config.yaml
model: "image embedding model"
dataset: "analogue clock faces"
train_examples: 97500
image_size: 64
crop_scale_min: 0.8
horizontal_flip: false
translate: 0.06
color_jitter: 0.1
targets: ["marks"]
num_classes: 4
embedding_dim: 64
arch: "vit"
norm: "rmsnorm"
norm_position: "sandwich"
activation: "swiglu"
mlp_ratio: 3
head_dim: 64
fused_qkv: true
bias: "none"
qk_norm: false
parallel_block: false
inner_norm: false
patch_size: [8, 8]
conv_stem: false
layers: 8
width: 384
positions: "relative_bias"
pooling: "mean"
am_softmax_margin: 0.2
am_softmax_scale: 16
init: "trunc_normal_002"
optimizer: "adamw"
lr: 0.0014
beta1: 0.95
beta2: 0.95
eps: 1e-08
steps: 13200
batch_size: 256
epochs: 34.7
lr_schedule: "wsd_sqrt"
decay_fraction: 0.4
final_lr_fraction: 0
warmup_steps: 660
weight_decay: 0.0
Rows from block 2 of a small image embedding model, named by matrix and row number. Rows with one number belong to one neuron. Each number is 128 + 24 x the weight over its row's rms, rounded and kept within 0 to 255. All counts start at 0. Numbers have three digits each. After the name is the row's rms in percent of the matrix's.
After each neuron's rows are labels from the 100 images, of 14848, where the neuron reaches its largest size: "peak on" is the class under the peak. Only what is clearly more common there than usual is listed. The data: analogue clock faces. In brackets: how many of the 100.
# gate: MLP gate (model.blocks.2.mlp.gate.weight, 1152x384), inputs 192-287
# fc1: MLP up (model.blocks.2.mlp.fc1.weight, 1152x384), inputs 192-287
# fc2: MLP down (model.blocks.2.mlp.fc2.weight, 384x1152, transposed), outputs 192-287

gate.98 078:123126135107146121068124122142144149168101147117106100147104112056131122104109159155147145120178188135117058148145146139135129159162150159124126094146131154076114116143162096133133119147121143162112146159175124140150122126107085137140113120126127103173124090093105145141204063089162101184
fc1.98 087:135112144086144139086122118128135146152102131117102116145098118053141099119094157160147144122181186125123056142150143142148113149160142155118114104135119141082128115156146099131151117144130150161114140163178137133152127139093092137147097116118130108161117081088103161140211070091155108191
fc2.98 091:152165127110110136147143128124139101105127139144055124161115119137138119142181118129141148120130099154128149120167158136135127135123096095132128116097111109146103130114108142142123135138133114124169123128134114118131086093155137117172134127126133138139088124179131134125079150134129094114
peak on: backdrop (79)

gate.256 101:127175104156154143173171146163124143121127171148107105080114141159150132153122136097076133146145102194131159129123130116107112134099151151087105157121098118114130140139139119120118160129157177174125128123120094110089087117128147167118144135088132124134123150124162165114139161134130127046
fc1.256 099:145129160110096171142153108168124156080181114108117161158134171114150136132151092118122117110132199149146107110137151081130140114154094099095123090133094088161119140141107106142136126101166089191154132122135141168143148129131158087143122128122159135108165089193125102123105123151137191145
fc2.256 096:111134148122129087108100134114111189134134101112118137128152143124147139109130127098122127139081081062152112119114100104100116161158111092133180131142129145160128127140097130146101107092108148120106114091088142135138116136090154141121139178121150158084139117123112078091137107124107121152
peak on: face (93)

gate.428 096:111123117133115134156106212138127115114127126143161107100104128115154112098080086128175110151124107144111138149114102151115147117143154163116107165155139119157157167152082118094114155130149152142103112109134112129127172139125160119084108182126133100128173134118134142112150120168109136095
fc1.428 081:144082132071101162093127078123160135143158113088095117123144150101130131128122108119110129107120145147120107095157134125160160136142145111101097063108124125155147151168114116147163124146107144139157135136132099150143113141173141111137148115132126137136120145150153128165077100171160105115
fc2.428 090:109090124130102128122099109129134162127198156128153125119137138157123125140118149113081130148131095115195109132118162124141124140117088123088150125091111162139116100134110151142128109133105129115142144119157139127099111168095127132163141111135110102116124127126141086131130113093134132169
peak on: face (97)

gate.170 110:149128134128136141121122104144142106121101116136131164072117118125148102159132131134177174076109158162129136130123094122161119093166171141112070112141131097105142126140118118100140110135146114180123121168136104132171149134143105111120142124130152110194158105150126155126139116146125125126
fc1.170 121:117074077108080154137138126108159140115164144107168134128152110147096153121111153142114109169125128138138123112100109134097132128067104150162140134149083132178096120152125140134126131124091117097116115126124140167094112124128135128128123134135090144082145153121145117153119142140140158151
fc2.170 124:171129111137128149145108088100135099128102158157091170157167107180100136183163140164137126108127131141085156083160167125142140134102138100115116138136121135141123164150160077141160154153156112164161092163142169135119119114125152116168112100143127137144093153138175185159135139162146084144
peak on: face (100)

gate.509 100:119118119147137127127164129113125148147129076110162141144142150136130146102115134168132139095119159095149103124057099161119129108142083130145122144172141119107084095098128157125096091093096110150122150139123135168141123099134106117159168138133129116139143114198109122119119141156099214124
fc1.509 103:103134163125147124135094149101150195107096101115097121125132115132123131102123152119110114131123139093135119114129097125128097130152089126164148159160116127126125090125149105147083142107116093109124123115105134180125080153105123160133159150107137149120098110154106144104099096145135164117
fc2.509 104:185139116123088135138135117152136091114092155127084115132110094134101087151146126154128153107179115177103153120150133151163130128084115123124086132099109144153107130123155121122123151145161084141147156132142111102162113114139140145172113105148097149175090143138158176109106152135152087133
peak on: face (86)

gate.450 107:163153134114129149141184110130142144169182097146172116166126162134117135117145145139120151117159166121153136134104107173139180111107115134112088136137119113134115132091104147153126103099116135138135162153132092153115135105149131093172146136128130099136191141173122120140105158142118198126
fc1.450 111:108101115127089074114129129114146089110133151117145172101165108116141161146141086125089099113105088171100101087130166050083103129122141112148176121101099112139128138133094133095139154124140162117124120086083149111122136109147170103118123130158138143112125113097143095182120120118110110128
fc2.450 117:104145159117133107156087139127098172109127112097125130138142128152135149108131124094087139129109110089160126108098104149117069125156072111140157105146130131114145065106123142174120099104118127094148098091148151113133125122085112147123156146091141129114149098128100116138154139132098158129
peak on: hour hand (27)

gate.273 098:117155136117128154126154123147111157142132132159136113105113154141136111095139145158138153139122160131170144143133100159116139078134106177122094115146116143143128128129113142097115103094121133170157156153176114150139143116093109104185135169126154076127192119156136152143145132161076186122
fc1.273 096:074171149117153158121151129145101150145099097132102104099141163133112155098155144135137157125125147103133159182134119132113132087096108129145094110135126143161128121137144155140072096104104084154156136096168112133110121106112142120154176156097130107116104128167145137091120160167060200104
fc2.273 092:158110127088152155124136071152158160100100125126102099145135151103148146143160165126124148125100146135126104122185166131126152148126130106060112143110117128145152136175139098130150164139144132150178137106162122119121149140132161128130104109149129153086110163132154141116144096110156098134
peak on: hour hand (34)

gate.298 097:153118106144136132116115115109134145101142118182185147120089137142116139128083075131147120150101144092111132127116106157144121134174168147128108127174173116105124161152124149151171114092128130098129097181133154165119136131129109118083134126117157094089145184087141130118118117108151148112
fc1.298 090:095149126156166091144167127102099169148136114156189095083118140157123129100109145083133142149105107113144124153090105176136110115152117174152124130138122163090091107131142169162123084113114109107145094134160137174120115160134094109086151137113132087121138126142118120089123115105142159110
fc2.298 088:142136104131115161095101148128167088122109135153145139109108123099129134141114092135162080143170123125098099122177112126147137155116182121172120122107137135100135180131103136130126173162130154093125130161123096099106144160125158146156126101125126108127138142091168157148158107105137098089
peak on: face (91)

gate.422 100:113118153088129133128118110154141141125147149132146145151137123119159135140127131128139108125096116128109146095134110131155130098172137144122098123125116124160148118158074111111169165122140164126161135124116160157152153132136153114161117155150159113095181101129138137173133122149105160137
fc1.422 096:099151136115099149137139143145150148104144158151129113114099117127152126140148161132125143139110103167130149086161129094128116133136174154095107142157119112163118149166111110116120181133138151179152115140139150185131116157117195164096151121121144108101154128140163173159136085161162128087
fc2.422 099:131169094169127121124149144111132095132160140150158138164127122147102166150117139138161146113146119139156117146135154153112166152119156123112144123143162081118071166096128113101115132130099101129140144157118129137101110076163110095078130102174140141137142138134124126139150130099136110135
peak on: case (27)

gate.344 101:153113152124150096109130092121133156122090086140110133129142150142175140119141140172147153096095117155110115115152151150164133100188133109118127124143162139084127141119139111091195154097169125168143095129140163131189128139121117067140094174167170147160121133133105187145142116136115105164
fc1.344 102:113142102139094160143120158137123101135162176118157126114112107121079127145113109086108101156157136109151138139102117103092117151068126143145129132101095128171121126140114152164066106161092129070116161131116094129076125125140140188130167062099080111099147118123155069110115144119141158102
fc2.344 100:147079134117148127125134118144141122124161133135198136109151124134090088149058123133139120160135128125118098126103107130144130092128109161138127104126113149134126130136125118120147129135138139142098146141141130142139170183139127131130091128160114149123167136088113143128162120136143126150
peak on: backdrop (83)

gate.47 114:125155119091111095152170129103116133086133113119143180113121148133174133087113125152110180110128179154136159089094143095124113111158141132106119135144139141151114129131122166120100099090120090170150164113151139140098174089114142110169154127082148074106161103157164105117122141138085183141
fc1.47 114:111094148106130096113098172105156129089103100092130100083106133115132132088089100141144124152100113129097118146097127147124131129159170162114106154169150162155105128154129147111114136161123128115111138093179129136135137145124135104093116166152132156125120102123130122112134088167160122122
fc2.47 112:134125114138129120124135165136140077106128144149157129134108125106115115119122101126116141158159111147122143113119089146088114112131141149170140140096164119150123127115117154116123110141100126101126142124145142080133153118137158157131140132109107089166139148104126139115141146139112134104
peak on: face (92)

gate.461 101:131106152106144112086084130082132129132162122114180136123127108131125124100090100110126070127136092121143115114131121151136139122152118147100127144088121132119163108172045164128162095164132184090116113123112125108136129151125159127102121125166091136134154106091143112154110098108161137134
fc1.461 101:098163095158091155155169142161120104139114133174135141111138135133105129146161174131146160117150175140151141173107111130093126103091155147157132102166127123110088140087172102121084143107110102155109145157148112155112125116117096128133136139118146081126150123146109149138167149164086145124
fc2.461 105:138145132139147119146181156132144084123108128117109141135171120122122122120135127149136128078120092138132134115130098157127153136153131114144160134102136102163131131088133133100122121148157109114143163104121101095144134108147167140122099144141102124181092135129130114133121138137108113125
peak on: face (91)

gate.611 100:140159127136100147181112132185132129106131125126117191149142188154171123145125097118103133131119144167125099116146157100113118116110093114090137137132105104162154141117118119132119150113177124148123111133113116120134151110139158111138087125118149129106162120132102165135130121179099123123
fc1.611 101:151166126114147120159109146173134139120110137086107155134119159121190139150089100107076144140148123163119113110132145088108107132117091137100149136125114140163147129140125116127085161134159111149142111086109137103118137112141164129119088110114135155101132102124114165094178115168138107147
fc2.611 097:078156126121118151119158129153139160148132114125139084139150155096142146106126188126093132119107141102142117162125104123084131125090109151105086149154072139132149103163144122158106114110079148143139107136124094143105130144120127129138171110087134123083143099124140125099130107134132151149
peak on: case (34)

gate.23 103:091150137145132157141139121123130161151138128152145110122124158159111134152126148092154114149132146151161119169117118159151177125122147139100099163152108112107117139145123106123133135122120114170125138182126127156118136148142092148107115126139130089112151125130124177133118127131143134138
fc1.23 098:104155104175136151177149113121137132139119147154148137091127145148112144167130121084118125153122141149148118174113127086133161124107142131138143147133091110098107140138157122137086146129125084160086139155121126155096128145143108120071100119130102093118134130117117138104131147119116122129
fc2.23 104:161156165130140081152126131140127132078116136118106143118148140097130140136162081086115107128141152152088145140137175099106106158135143069097155121121116103130162142135139097146093160142140122110118177093094134118098148103122180139117106101141127165142111097121133103127108108105143098128
peak on: backdrop (86)

gate.50 089:112114129161113140164129149123133125143141144142157139103089120119134100118105092140149130129119084161143132116110109155145117089169127132133099154142132127143127124138111161112137139112164137160131116126099104144162140139125126145123131162098131100155167119124126150135135111155109138080
fc1.50 083:151120127124135101132154089115141135125146137108156168150116178131161131155120119125067113150084119117148133105113128099161096080135124121126134159102119134149146102131110191125147126120149103108139120107116141129113116133179152142140154083152123126095162128087122107127114172093117153116
fc2.50 086:123115105133091152109121101111140117131091120151086145132166115137110116148136142158128109101113159114090148136112151110129141149125174092095093109178141169114090150137160073136146130123094108174127089141100143148104095107122094117154165129127155141123104168124174158121140148141138073131
peak on: face (100)

gate.425 097:135131088114099134151127139085112106090148122176139138141102127150151087142114117175127138169132149161124143121132112144154136106145165159100134127123121098122111174132129123091174133114149136164099076186155151140099176131104126164145136125112147101115150188112155145159161146146117143113
fc1.425 095:110130149140161169113138109157116118156107134087092127149152122116128120138144176102152123074144117163133097158133126141134150126131113092176135060108141131079138089084127086106136120123127122173103175108094094115164119139147099113139103165132118132173116083194097110094102156113142100139
fc2.425 087:108120137085125150106162107112175107132116113118126099166168099114123120140106163143159094119088112098122143092112091151083139110152150141186117124126127163168160108153113128116122120137151152105175073130098133124156132130159154148127118150143119142116147141134133142112136159145133153140
peak on: face (77)

gate.725 095:095141149154142121107147182091097136145147115148141111130096163115145108081117151122166113132137118119105139155138110180135110095192170149141088114151129119141103137114113160082157137101129147134115147118125113128130144137119154092128145166119158119140161129106115102134144153137127168096
fc1.725 101:136164093133111115143151096121132089118173158103182152116141112117101166157116117148077108118113115151175110097112155098135129171094127130108156193082135136113134121127122149139121115163127120081115137114140103104074149096142086145114134072124104115124122157088144108137121135096128109123
fc2.725 111:159108140153119148127096140111128099129150119131122172171144119148108132118095078135146105107161133128075099107157134139120142129134131115146141107109115090132117145111121115117146160146138147119098149151066147135139156114104125119138110137159110126175137117163121140176101129188113127149
peak on: hour hand (42)

gate.385 110:144119056191137180110113102162172081135112121167165110114130141156108088144120138140155135133102153118109125151098106135166139137156167130136114094145163121104110149145159103147141111140098134115132111164152107135144131124151107122103161093175122114141141181105117131138104147130132108094
fc1.385 111:136126176087133104129133144106098139134160141112128137168095099105119138137123116098123113128147101163147137112132127136118107095108081144109124150095081131138126120123084174107130160122160136128150137120102150130151124146136112104139104132119124127108151091143119110140140118139141149154
fc2.385 112:116106097117127149132119136138126118147116110152135125106157112162131118124095128162170111129092125096118153125097081136123155131153155148130111132156178157147183137170106135132157097111145128143124071142153144105173151142122167168084113166140142122120127160111146154119177147146094129137
peak on: backdrop (86)

gate.20 090:136148140138123118156103149132109102115156111173153130117116131142145133125134094123149114156108113152089159164139108157082141080125163127116105136141138116170141187135084141103118142132137152118118106131127110149140142124122170122114130145151179128101164160132116142159121148151113143093
fc1.20 096:099132110120133121162167123128129159097185152132149136142124149154121151121115136092043146148124114118170119098125138090154105147144114155096170181141100130129133092177128128160125130100110144133158140129114135132069108139127117165146152127084139119085129126106173108115139110131139137138
fc2.20 091:119162157140145102122163139132135134119125098129124128176157138158144102133161145083104139093107098105113150109146107164086099108138147103156155119114142135129119114103107140136108128110109132104183128083090125102134104095137154114147173141130134132146116122141107123110141144146085150131
peak on: face (73)

gate.87 103:144122156120179131119151128113115170142135121140143101112088129133133102104142126121148136127116164117127157146130103160134108048162121171140073113154105121137132123113115156111137087090122156111144141163148136177145117164145146104152152127137162084132176125148108130152126126137101190121
fc1.87 119:114154154117158116126149133141120156156103087119087086117143158126160129092163142136117153097108130123093148129131127168156130083145127128114081158143137148152138109139139143109106116119132120124159125085174103144138123130122166131171160158107148143130131131173142153114111135166067151095
fc2.87 111:132108090156143137137130087141152144134111133134110102124095145110116129152142160138122148166125141149155133167120153125148134139077122131100109151128135154116116134118155134139132129127112116155142125127166122138109120129116089099138143106128106150118102144106114130162152124109132094123
peak on: hour hand (37)

gate.33 109:152142151119126086120161113112108156139141111141154133113142120124164139102154127152123135102090122149107152098138112147165123084178151122133083164140136119156133122127077191102147099099154144106156115111154139159127159122133150104177146159130166122135206140165141109138108146123100183121
fc1.33 115:124133096168116154135103149152125084147117153162159131149129156142102096120100085112138095142137122102158095156117138132125151159130128141122176079116142117094105165089179110149133135156123118122107134151131104088136147119106091133100103094126098098155105139104093127139155129109128095104
fc2.33 102:112145134129144122146147192125152100129143117122113127136130097137125128125118124140153117117114114154110160101127093153110165107173173137140109122128156072134112142147135126077146141144173098122142115128143137115135123100141130158136097159118128099151132129131146155116105134174128133132
peak on: case (29)

gate.151 112:138143108155135148177121125127151142143105118147150104127124120172127088118122127091110158157141095122142156111128096144155109167115137135165166124128138113102126105118150114161082117122106131093123121112147090112119111149101111187116176144090102113134103163126133128089102130151111105071
fc1.151 118:113111136096102134073155101149132089146146136125113150125171129103121127138145145165154100083124159155119107152119163127092165112121154129087087137136121121141136144130111101116177125142127122163116135158137135137134173106165126072150113106154129139139173105147142127173142155124127144156
fc2.151 123:103112143155131099111114144122072170111100108124109179107133139138141125114140112129143104139128129105120125140127147086119141118199140115120163116168128130123074129111132120091120139095128126152075153132087146165134114158089121116097120182148155146137118117111131118112141089118118102150
peak on: face (91)

gate.219 098:126154091129107154121129150140125129121155092149137173107139125162127134135104124162161120122145133166145166120119112187108162132111194148084104125153131091146118173143141117091122137135139122159107121153136091131123131068139153174115133116117117145124159143148142178146134134167098120091
fc1.219 099:148094139116163128121150070093115144143114169100118099140117136092125115110141132123127150140113163099108098164104146094160104102162112148112113126127116164100139076135139125178170104108107127151127140128155188147122134183140074068140125114135160118113125098109111105098142131093159149181
fc2.219 093:107121156107163105097126103130123109146071120097085057130160112125144134088153149097094138134098127104131171136142132122090105143088107094136124123118155193116162097122145131133099131128151140100158101081154141099116099076110145150117126149133121144116092118164114126127122141102106139114
peak on: face (100)

gate.128 101:119133068150112151154175118147134113152164123144184138116141153126129129135135147160122149110107170138122153129065130125110131079121155157131073116148117122159105164101129137110150114101117121162115158143127119166107144097150137091161130141114149114125166153135153125104144192143092172093
fc1.128 113:101139090159109145154181120134112105124161129124150133115131141133121133146147152137095149139122158090147165114092104117093109098107147164152086139131109126183084137110165154134100088104105110150132150127132107157088109098156135110154167114081125121119123148137167109081122184133121176091
fc2.128 106:106143135089119128118149137113137136095154098110128111136112129087163112074110108131122126126132139107164104120123106128137129163132148153133135126148145104126125102159105145142084086113090149113144102125137101135135148130123159166135147119105146125087156117113144098081107109105136149117
peak on: face (97)

gate.181 092:135104113127094150142078139130134088129143102118156100143151115182113141107104084128144075145105098103119132132109110145138170173084130108146163085115133146135171146141098090152148113142114150098119103118128124085123149123114143123108104136143119172111139144116139095188091141117109107130
fc1.181 100:108091150109143090134096168116138127149108119076135104162124109144118127108048118107144123114140081077119129107095094129122096142130089130149158135112139167158154113128109154141123148156104126094145122062098150086145137118089134107121124132123105170076117096083119090117167128118127112158
fc2.181 101:147123140120117105154138138127116160108154092134175118101097157113164176115148099126110156147091168142140154137118136107127124104099120121107080179142155125152163136145082154133133099090161137123154141147138134139101167097169144130143122119130146118098189116137113114130105147132113207139
peak on: face (97)

gate.733 105:081143116143124117135131170108149160099120098118174152128117152136124144086075111102145149114103138076139181144119096123125151136151195143129118150201148105145121160146122144137090128092094118128148139118123130151104103099131137163086156152102179100092123122137150114093142083146097127108
fc1.733 099:095136102141128129149133119126137186095096103124170134106116162152135164111120114125098160128110144079133157096088110081107121152154140140132157119189153124141117119180136142160078116119093092135141121108139157160097090131112139150102165135117153089086105139130159132127161085147090114117
fc2.733 101:168182113140111157163152135135176098112168162122161110155097104110109101159137126109126191147149133155135128103134116161159126140080120152157106131086115100133083124136130166147098106154118152105170154136136099149112142105167150115147147080137099098138153145128131141112144157158169145111
peak on: face (96)